config.yaml
input: "log_mel"
spec_augment: false
lr: 0.0033
momentum: 0.9
steps: 3700
epochs: 3.0
weight_decay: 0.2
adamw_weight_decay_other_params: 0
Rows from block 21, named by matrix and row number. Rows with one number belong to one channel. Each number is 128 + 32 x the weight over its row's rms, rounded and kept within 0 to 255. All counts start at 0. After the name is the row's rms in percent of the matrix's.
# conv1: bottleneck pointwise conv (model.blocks.23.conv1.weight, 128x288x1x1), inputs 0-95
# conv2: growth 3x3 conv (model.blocks.23.conv2.weight, 32x128x3x3, transposed), outputs 0-10, a 3x3 kernel for each
conv1.49 080 [125 145 114 178 115 118  44 113 149 153 163 173 151 115 102 111 187  96 126  97 109 127 128 106 118 149 142  66  98 118 152 163  95 113 138 143 125 127 147 134  55 114 121 138 139 133  99 142  88 141 141 131 128 137 115 102 173 136 168 127 207 104 157 103 131  50 109  96 137 119 115 174 112 139 139 135 144 139  78 127 123 164 147  60 122  92 130 169 107 118 102 177 122 177 100 146]
conv2.49 043 [111 110 122 113 112  82 123  96 101 122 123 104 104 127 103 151 176 160 120 122 131 114 128 185 176 175 170 173  89 117 132 112 160 127 136 111 117 120  97 172 176 111 154 157 131 132 108  97 161 114 141 112  62  77 148 130 126 113 102  33 193 140 119 141 166 122 198 175 144 145 140  80 145  92  85 113 122 122  79  88 118 100 106  92 117  85 118 160 148 133 138 152 156 105 105 139 121 101  71]
conv1.50 091 [131  97  72 172  85 117 105  98  83 116 161 180  95 135 102 129 129 111 144 130 100 126  97 101 135 148 129 129 101  70  90 105 154 112  68 108 137 130 188 160  73 129 183 135 113 131 124 166 122 113 109 123 153 100 115 173 162 181 149 130 127 149 190 154 114  97  29 109 136 108 151 146 183 130 156 117 129 141  86  93 121 171 147 125  84 111 106 163 134 145 232 124  67 131 133 146]
conv2.50 059 [142 163 135 136 157 161 207 253 164 111 110 104 119 113 113  85  77  88 126 118  92 128 122 116 114 139 122 148 129  87  83 121 128 154 200 146 118 119 127 173 189 138 216 156 147 131 148 137 145 126 136 114 106  84  67  93 104 140 152 149 155 142 157 128 158 157 128 134 158 124 125 135 215 208 197 170 151 137 110 124 144 145 124 142 167 123  93 164 119 111 104  91 122 110 166 178 189 188 161]
conv1.51 091 [104 139 115 127 141 178  94  90 130 156 110 187 163  67 160 115 110 126 143 106 118 139 143  79 125 144  94 142 136 173 134 125 103  80 118 143  91 132 146 119 149  85 137 148 116 122 196 123 111 134 149  86 169 103 132 109 104 100 137  96  89 123 177 141  77 162 207 128  86 150 170 175  90 139 135 147  99 136 142 108 144 131 136 193 131 151 134 127 106  69 148 126  83 124  83 103]
conv2.51 049 [106  83  92 179 140 167 150  88 121  95  99 118  97 106 128 121 111  87  78 101 103 142 116 165  98 116 124 112 127 118 116 124 127 106  73 107  89 115 128 115 142  68  92 147 139 104 124 106 107 129  95 172 149 135 207 176 161 142 132 115 148 117  66 117 119 160 114 117  86 120 132 103 120 129 129 161 134 168 109 105  93 115 111 127 188 131 102 131 176 226 155 159 156  73 113 134 140 134 170]
conv1.52 098 [149 127  97 154 183 133 135 161 172 120 154 153 140 113 145 114 152 144 174 176 113  78  56  85  87 113 121 164 155 140 103 174 159 113 126 116 140 125 154 130 123 153 133 134 118 128 102 137 125 120 152 129 141 119 181 129 147  98 125 129 146 162 100 128 139 120  50 122 140  80 123 117 159 122 177 156 153 167 149  54  51 138 118  85 151 139  83 142 140  89 152  79 155 145  60 146]
conv2.52 101 [142 162 124 121  66 165 137 180 239 106 130 143  48  79  77 128 131 148 135 147 143 129 114 134 177 193 195 105 126 182 161 108 152 133 107  96  65  98 119 144 174 139 171 141  82 123  89  55 173 154 186  50  28 111 133 121 109 152 139 120 116 108 120 150 146  92  84 148 122 201 183 130 114 103  96 147 127 132 119 143 126 128 119 113 117 164 190 119  91  73 154 151 159 136 119  73 125 125 122]
conv1.53 091 [154  99 197 119 105 144  75 160 155 149 145 196  86 170 104 130 106 140 128 108 128 131 123 100 123 103 109 187 112  87 104  94 166  93 134 113 116 160 155 132 167 106 127 150 121 114 144 118 132 107 136 202 151 149 144 155 145 148 112 121 144 149 105 114 154 131 168 169  87 145 158 118 169  92  97 128  90  84 135 130 116  97 147 120  58 109 134 161 117  99  95 111 139 167 131 123]
conv2.53 078 [ 85  73  95 140 150 215  70 130 123 102 111 126  75  91  97 226 193 211  67  78  79  88  98 141 182 175 185 176 149 151  76  79 123 156 189 211 123 123 112  99 131 134 119 109  97 108 124 106 116 123 167 152 114 151 134 112 107 112 138 128  97  88 102 147 153 101 128 173 180 166 140 128 119 111 108 128 108 110 111 130  90  88  75 117 109 122 131 123 116 146 124 111  94 117 121 117 198 234 239]
conv1.54 096 [122 125 127 124 119 154  87 139 152 133  98 119 112 116 107 169 134  74 100  72 208 122 149 166 201 122 163  87 164 123 132 142 109 119 150 112 149 123 160 158 152 135 229  78 152  98  94 183 133 135 153  74  69 120 114 115 109 131 123 183 134 161 107 172  97 168 166 126 143  79 138 149 118  90 175 139  76 142 196 100 110 110  88 129 164 137 105  99 174 178 183 117 146 173 101 142]
conv2.54 130 [132 113 167 153 162  79 179 129 184 141 160 157 114 118 113  28  89  93 122 119 127 135 136 145 100  87 112 108 133 136 172 158  78 212 147  77  98  53  82 202  98 149 128 130 151 136 123 103 121 116 174 173 116  93 101 110  83 109 163 166 101 139  93 132 133 152  90 112 101 133 222 219 104 131  96 109 133  94 132 139 130 124  93  75 177  97 158 130  97 121 178 129 102 159 106 106 106 101  93]
conv1.55 105 [ 67  81 111 108 134 149 129 143 114 150 112 100 130 165 152 105 144 103 129 158  93  79 135  76 135 101 143 131  81 114 151 136 115 106 169 142 119  87  98 103 132  89 140 139 131 125 105 168  95 129 124 157 105 110 107 193 109 119 173 148  77 176  84 132 188 127  63 113 107  95  93 129 101 152 134 126 173 148 141 145 102 170  78 167 143 128 114 108 117  88 187 156  87 102  84 169]
conv2.55 116 [130 114 176 109 129 129 186 141 194 105  94 108 140 127 124  36  49  85 122 124 125 157 147 175 120 118 134 111 109 120 115 131 160 185 137 135 131 100  94  98 126 185 114 119 115 102  72  64 127 131 151 167 160 151 125 155 141 114 165 154 127 131 129 128 110 144 120 124 109 111 129 111 169 166 153 126 110 106 112  80  88 157 148 115 156 149 194  99  96 146 167 112 102 170 177 169 100 102  75]